Rows from block 7 of the image encoder of a small image captioner, named by matrix and row number. Rows with one number belong to one neuron. Each number is 128 + 24 x the weight over its row's rms, rounded and kept within 0 to 255. All counts start at 0. Numbers have three digits each. After the name is the row's rms in percent of the matrix's.
After each neuron's rows are labels from the 100 images, of 14848, where the neuron reaches its highest value: "patch colour" is the nearest of a few named colours to the mean colour under the peak. Only what is clearly more common there than usual is listed. The data: made-up ball-and-stick molecule models.
# fc1: MLP up (encoder.blocks.7.mlp.fc1.weight, 768x128), inputs 0-127
# fc2: MLP down (encoder.blocks.7.mlp.fc2.weight, 128x768, transposed), outputs 0-127

fc1.677 104:089164148090119108121156163114108136137160127116114115125143146161165123165113103065130141128123160146179110110144127086120076080092109137151125113167086120129154124149142078145157098123153110110158156140100135119105138126203101139148121095118141120115106097147133104102136145134109113152145144150137118091137118125182144136115109119136145120137146144099113078126129130120106150130093
fc2.677 093:128109087157076143106089123133127130083134128132180133136096121126099101077163171126111131097131146114098139136105122168157156151190166133145152169109155136159120117129119147151125117151119134126124098102123126138143122136081120150126149122157126101132177154118151127174115093116109144101114082117116142149117105123101143121150146157113077116144114124133170147130114142106164070143138
patch colour: brown

fc1.543 097:125131108172136111091164158148121114140087133112150136144097127120173131128112129124112135150125125125149142106113177149114108073135163114132143097129104144134119133138127147098127116135082124144128114166132140113125127096151137118087084154141100122132125154176126205120147092141152109084146132106100160112101163103113111148088110112114142153099158141080152145109139116167159088079138
fc2.543 093:151170138107136145131076117153082115125126136144131120146131141116101124147172140133167124131162146101120149112136092157137192189129134134162102112130086116170117131118102121151163161113138133112112125122136109165136158168138123077143162117105113096120110106109112106147141153110112134156144139111096130133115068176122131085154146145166116114165103128175099138113106147157135121119130
patch colour: grey

fc1.522 080:112138129137131109112148092090118169129143088127134127178128147088153126101153126126134087162084087145116168162156103143143097148136145160147110150091150103142142106176113123111084127111115108110133118080134101120119160105108109141131098121106151127142138162103119133130171117139172148152132144139170124145131106105114155167149113058125115099104156099122135120074129132098142132153130
fc2.522 080:143091112109130117115108174173168104122115162143075127077139129183141100138106132147135138133166143140110103122123116127119164098135148111145110095158111116092128152117165132130158093128140118116112152154120139117084132111186108136097123087143101150134102105174150172128141094158109114112151112119125140116153138168155097135132152186132140116159121152139137141143114087173124143136156
patch colour: orange; brown

fc1.218 085:120081078128105101106164126162110140120086144130100143100144143136107124154143155116144145116089105139152164163134158142138143152110120105133092105094127154192156095155095130183170117101147125130124108165174120151133131154132153125170108141108087113112176102140108143151171144112119111126163127126144150098150103122145088123106130143087151132120132102165133131133133107122135099106103
fc2.218 099:140160161105152127142094125124136121125143087125141120154117103100135173117131117135160103130147171133083085100115107138139111099121136146131135156169128107094096125104138124119096138172117163117150156113093135102125147109132100101074152132117165163126060148128137095113112108167111171147090137178149120142126133094108149124145136123183113146177110156105128130110136149140106119162146
patch colour: yellow; orange

fc1.571 084:150129130095129112128120156107132158118121151167181141115122090183132165128144152162109123135088130140123137104108137107142135133157175068132126108141127102127144138112139088113148150065139152115096136144103167123078123102113081137117159151158142118141123121096133151130092165116141149115161110167149133161103178126118161111154155100174131111101163146104146120138141103129117109110149
fc2.571 084:124126134142155151095127130130110136139098123117093107139138142079160095093107093096159118095165138147110108113145097167132120134098102147107139125113136123101118119128151146139087087152122118144151105138132100130137131142184176088123060145111090167128129093126150104147173067115090098135104135131146133074162116087133113115118117131132135158162085125132130111129129129143138153156115
patch colour: grey

fc1.318 084:080113135178099125114120125134138144118155156128129108144132099103163110121133188171130134179100127122143148135134090116123134100080124151166113139130141113092124144140126131129160154134126119131105115133147095148131113171118111108126078140137116131185079150116120116078172109140073111137123157101110107110144118137141109096122091095125069153127122129090162103142135111143149174122123
fc2.318 081:174093137084121112116094176110134158136101101122149135102130138103115145150121087074155129087140123133086118120126175142132131163142135123116126108138125161158132129133121123155079144105123112109162153130121134126133137083122130183104147121155135135120152127142118150147087144119165153088148106151166126117114153102098127157135169157150182110153131123155089187154141139116111093149131
patch colour: yellow; orange

fc1.713 081:115131127124077088135091085144132120145150116130161126142132135116126098121127157156107119172129098176093157194118122101112106148099096145153093093149098155088127107105153106146155149147172108137083136111127172130101124157098144113133151128072118144132128114142095126144119078146125136112145109154150159154134126112096127161117113142138110118127164125147120130124108174131094128077130
fc2.713 086:122140136133148171168113142114108145109094117099110146119101150132141156107137095149135114136103141070159109099114144139135178133143112145093129117140119151160112146183129129103093102107113173129174128138134095133064129111156110133141107117164177126130177139141147109115176102109153106131170092145125107109118124138151133102141136149086141153078076107134145110126131105111106154125129
patch colour: yellow

fc1.547 087:127148075129075136115151137095124124164105109144156140103161097115140081108183166127130111131096136144100130106116154116131149138120105155147121094109116148121157127133142085118116147139135144091152168130116129111143131137124126116143130140101133145119166128044077184183145131107135110138098106118144111107126125103129115111155127126131152106116147129144075154157085151159114119094105
fc2.547 096:122096160110163095114089115136132136130152128092106154108095121122136152139090085152136135105101131083116075137066109148139114109131124113091121109158109092110076101088094127136112120107142137177135117124128144168106083132153129130075093118134108115149116094156166116085112094135137136115146163132086116102137159119115139142086078120118117138118099125111136114110121101105141138130125
patch colour: orange

fc1.280 087:110132128138098134126141128127145128122106110127113164152161149125157142156115132142142149088138131100135107103093123132140111144122120079140111096129115139144094158126152154072113147083154103101118101106134133105132151089112129162145109104118133151131118095175124142149168126116149099134089163119153141097101135111149085145039131154164102116193165138150092134136130088133117115135149
fc2.280 094:167144106115149142103093115108119132094141146084145115142105089103112114100084113117125097154102134130118149137150129145097126114123139184128147145130142109091149078133064120155138123177130167141158161122121132110101120144123144112109143160119128104129128150086149130116089107149101143128162088125105117154143118148126144126178114129066121088100069117075136128131105105150126114120116
patch colour: pink

fc1.8 117:141105079128148099122129081169134115133120156145072112152128125140127173096126150126126096145138136121101117131141105138158101118126155129090126153121128129161146124125130158081142166140156105146149132127080090139115088130160101141148140146142118152074140119116161130149162114132117061119135109087106117158140081107087183129099118097147164162148123159120134125119145114090130139107121
fc2.8 128:100143136129083169114124130067111156094111125163080142107119111171131159166135083089119138155113073165095119113125150141081187109161089149111112134103140105112100123137133129164121160129103144126123116127145102123110144145079144130102119137159124132128151088120145127104143103120114186136104118136115132099094124154142166126109109131120129103154170124117142134134138145167097119137147
patch colour: brown

fc1.576 101:130162137154111080130130107136122128108097143113108186105099178117141115136110127128121106124164136120088134117128148093097118099113058110130131151113099140088137101125126146113144073096154116170152098131142136122124154090128124089135102146130111103106153105100120125156105147127144150125129156130138080067148159080131170087127091100106121129101139144100119115111158108153131118149143
fc2.576 103:104130157121157121122160105122090109195102154118175086096139119113103129145177097155153140155117136155154138116155120154116098150102168120146093151150128145124124123140168095170148126154140135133123132113090070127155103110172136107121129074152115143146129151142111110092133098114122121132147168121145143151069105108121107159125107130160167102122124134160114126093092133125114120119146
patch colour: grey

fc1.760 112:104140111105170098113109139125151113128145163118130097134154155082097157117123111109125151136195146146114133139136120144127072103154160125147117115161154116118102116137136103120145090161106162096126158118122138073145090151150109153132156119085119105137153156138124080152114156139135107140072177165139147128152087137167156167154138123125124126137133126147180148114115085131118145121131
fc2.760 118:149117147114152163100155124142120139154146158121095112152101090167104101121131148083149128156139121131170158136151104121121115155074159161152135149128158095095153111139101167146116147128159124154139157133116164121127130156084125139107104162142137123159130111143117100151127125041138133084132114143082105101132156102118100150139159149149111109155137132094095137150127144171127149136112
patch colour: pink; grey

fc1.640 082:085149119140101165127124161133159183124130115084099170137154173116082114122135141115104147120091157150151121133121134131117131149092147180119140114181140187131119120135138133134191176128100126105133152106139139134140164118165137115144148102138124143148129124140145152084137104092115129167138179106134158135122091127086121156125128131082159153116101135118159151121130123133163102130134
fc2.640 092:125068107175125104140120121145124090104117164125115101127136078125136171137090139154129116174157102139123121139136167138158124128158131103088135147107078059129142178127099083146089111109141096105144103130146133109134100149112118130090143145128093105142144100123108124156122127117173142109136108123157082157139152141138132129123117147144106116120118126165083111162135154169106120117107
patch colour: black

fc1.360 086:164129099138121067181131141115156131142118143172123118099079135149149140119144129165173115127131143128111086082116101093123106135128094144147114109106115123141153130134170143114119122114130101086151197059112143138124169111157135134160105142119133140129119168086136111129177098144135120143163108132085151141114128136162117132115145106142129081103149132114104138119120126129117112108086
fc2.360 094:094145140100129146114142087125109160136146111069110141143194106093123119135095139116111104100132125118170139158150138169101153130121123079111131138157147125122110136157124116138144133117130163150107075171114140141107094158075114162090131102154131127112133085158107138103096127112122144111113137129156083090169118086072144135124117139149140153148112122110146116165126124114130124106165
patch colour: pink; grey

fc1.85 109:111159143086113101108089106083133082149168120111121161117138143082115145118082122138158147136135097134139093098093125137121142106103155112144158075098121116136144115102135098130167143114141103138141157113143069089135104113162129159123124151143111168145139147182139115119135114135085107139116075140091133130094134146113132139092099130177120077122110129135141121137113133109149144100106
fc2.85 107:108106166105119135127146165171107132130104139126137110132109108125159069103144114146128113158140171119118191109131146158115090126156088100103129132097123145116150140111131161081129110137143153131084152120129162149109151141101148086131165143123169152131129116087123179178147143132166142109172146128164137120118135101139140097156146146132121176106095129165128162104141118135105143149139
patch colour: pink

fc1.517 085:091135143111115133094121108122147147130137087102099127116116165165130118143112107149075117116118130156150106130137094130124097103116110157160135130111087157159113124123083115084113114111141157163133172122102117136116166093149126080144153103133141120063120165146148129129142156071135124117123131130183178132111178129159097153126112121133114110135190114114118123136137135133103110168136
fc2.517 078:161128102145108116179101126143150114157094147142165122133146092090112124108154150150152162112133085142104119115139167087135158145145115125073147127134164150114114119148117103160146144125139123097133084100118140126160097136079153157094095124107139123152152112103120137142126114142135125101111110145100094127129069056120154120114146159141104127161109132113157128141120120117118138076080
patch colour: yellow; green

fc1.539 093:101139108159108164114112141121156087136111135122169136101072162137091114169125158113094181132096117162141145094111163151123099132158157112119147098150156126140123137098103171142122130151116148130129134148105155144134138152137141147078137109100101088149129071135131135164123148160120142142108121123116185172164122136144168101140116125119119134095088142118142111146106098106122086148140
fc2.539 090:128117132138126115158158134118146121094123090105090117166167109125125169119117091122143044121174137115151102152118076128137122105113146133148123181122115128116135090150153091120144129148145106126118138125130152113126120140097142090146110136125151175129158177147179136112108102102153128150135184106137123087105135122132100156133120116159128134132158072128106141110124157162160151108105
patch colour: black

fc1.369 070:131083127196149130129164141104132158102100124110132156164158105126116080123135157123138122141163105162114138132136153143148147148165140143136121084108127099120154104150145086129118137138157128091117140079113121145148165119152151112138108125064117112150149152125163120139161107185118108145172097105121100129110134143126114150138130114135182142094122164132139121105129107077136095162107
fc2.369 065:096152111075131145101124113151106114144136109157096156072126138128118186150128133148162147126099140073135097117108116094123099118099114141143130152160130138106156149102141126174160137116119149165135150178142176125123097142154088138121153145202114125095108115166118134126124142104142139139101173158130150140149156109167104116131141139117101116180126107115136128132150146149106145108131
patch colour: brown; red

fc1.439 107:135108079141112129136112119129121101199128126133125108105133105132099160154117097129144096084119140180151132113138130104141140143106125112123077093166140146090173149128150134168118134116098123134119132144157125140149110156140123134135101150133188138123083111092073163127135160147154081119112107111144162139137123153119126142095129100129089152086143073114097105124159150131117119148115
fc2.439 099:120103148160139152141106149132110150110136099120117163104135120123115083103125121138143167174135124125116167134098142118118149137169100179123116134133142127149084105156110130120116104148147144132140123105094066116094134143131119119107148088133100129154189137148158111136110108100091185108163149128109114085074134116131143103111139127143181126147128182125155130124094117109130159102169
patch colour: grey; pink

fc1.638 092:147098125082129140125191118151142121165152166146102127092144150134133112169118113097119112139164136172133082126167148129158142143139099147126128145114117149132133153125161153069128102102094127133157132104157087135159149124103128100164107132111111152124136121135126109080144112078112141124129126125122116125099125122126152162143147116097115085106120132115126122090168091185073158155129
fc2.638 092:108138156168108133083079110140104137122106091109199121149107142113144170101164158127135153099089142092137137139117109141083140145116151109135135101157143134118121103155133087137120120123187137105119125169102173106087112162172094121118104121150144120125111130099108152182093128172138100125122142114128156132130106129095136122111144141145113161092117127149132132167123148128168146128139
patch colour: grey

fc1.263 094:123191096101171093133100132095155145106189128099160155113148120129126115127152123109128116100089102121122111128120116148120099139092135139131154117155155150085127118136145179101117127131140123075137139130154139115159147133110116068107105152122116141156131165127116093125096104132123099151127101126145091095144107124141159101112098162109132111161145110096139143143093098148172130125069
fc2.263 087:098075129144089173119143131151096161152070119156095090142108117114085173139114098126112142156141109126115127108102174120135144141137107116140131148120109113164120145104112096147120121110099148177132100136091150118135091132135131171122140106158122111110150102149143165125181127120142155122157166131095146153116155120117115126115140126135135105116123143191106109094162161085094121118157
patch colour: grey

fc1.555 112:152111123108135105134136127145113124125161137129154130089106139114116180114157145136127088090145124146103125184127136130155118111144171091123121126155098133129151147124129133133128139109172167164166115183134167115115132124115139124132061143133090114094134158102104102088105161115119097138142116114127088080158128114156149162125162082095091143104098139111106146167128132084126153116128
fc2.555 099:105160121126160099124103156111129121134105169152142124108149153148099112121179115128124158125135102071132130103157145108112140141111106193117121110088125161125095168085122123103156150107089107132124118079137109075148104148118148153124141113142137115124150109159126122133134157100095143115140122145194161137121106153128125133157099115135183092162144157116134158159152134150096153144146
patch colour: black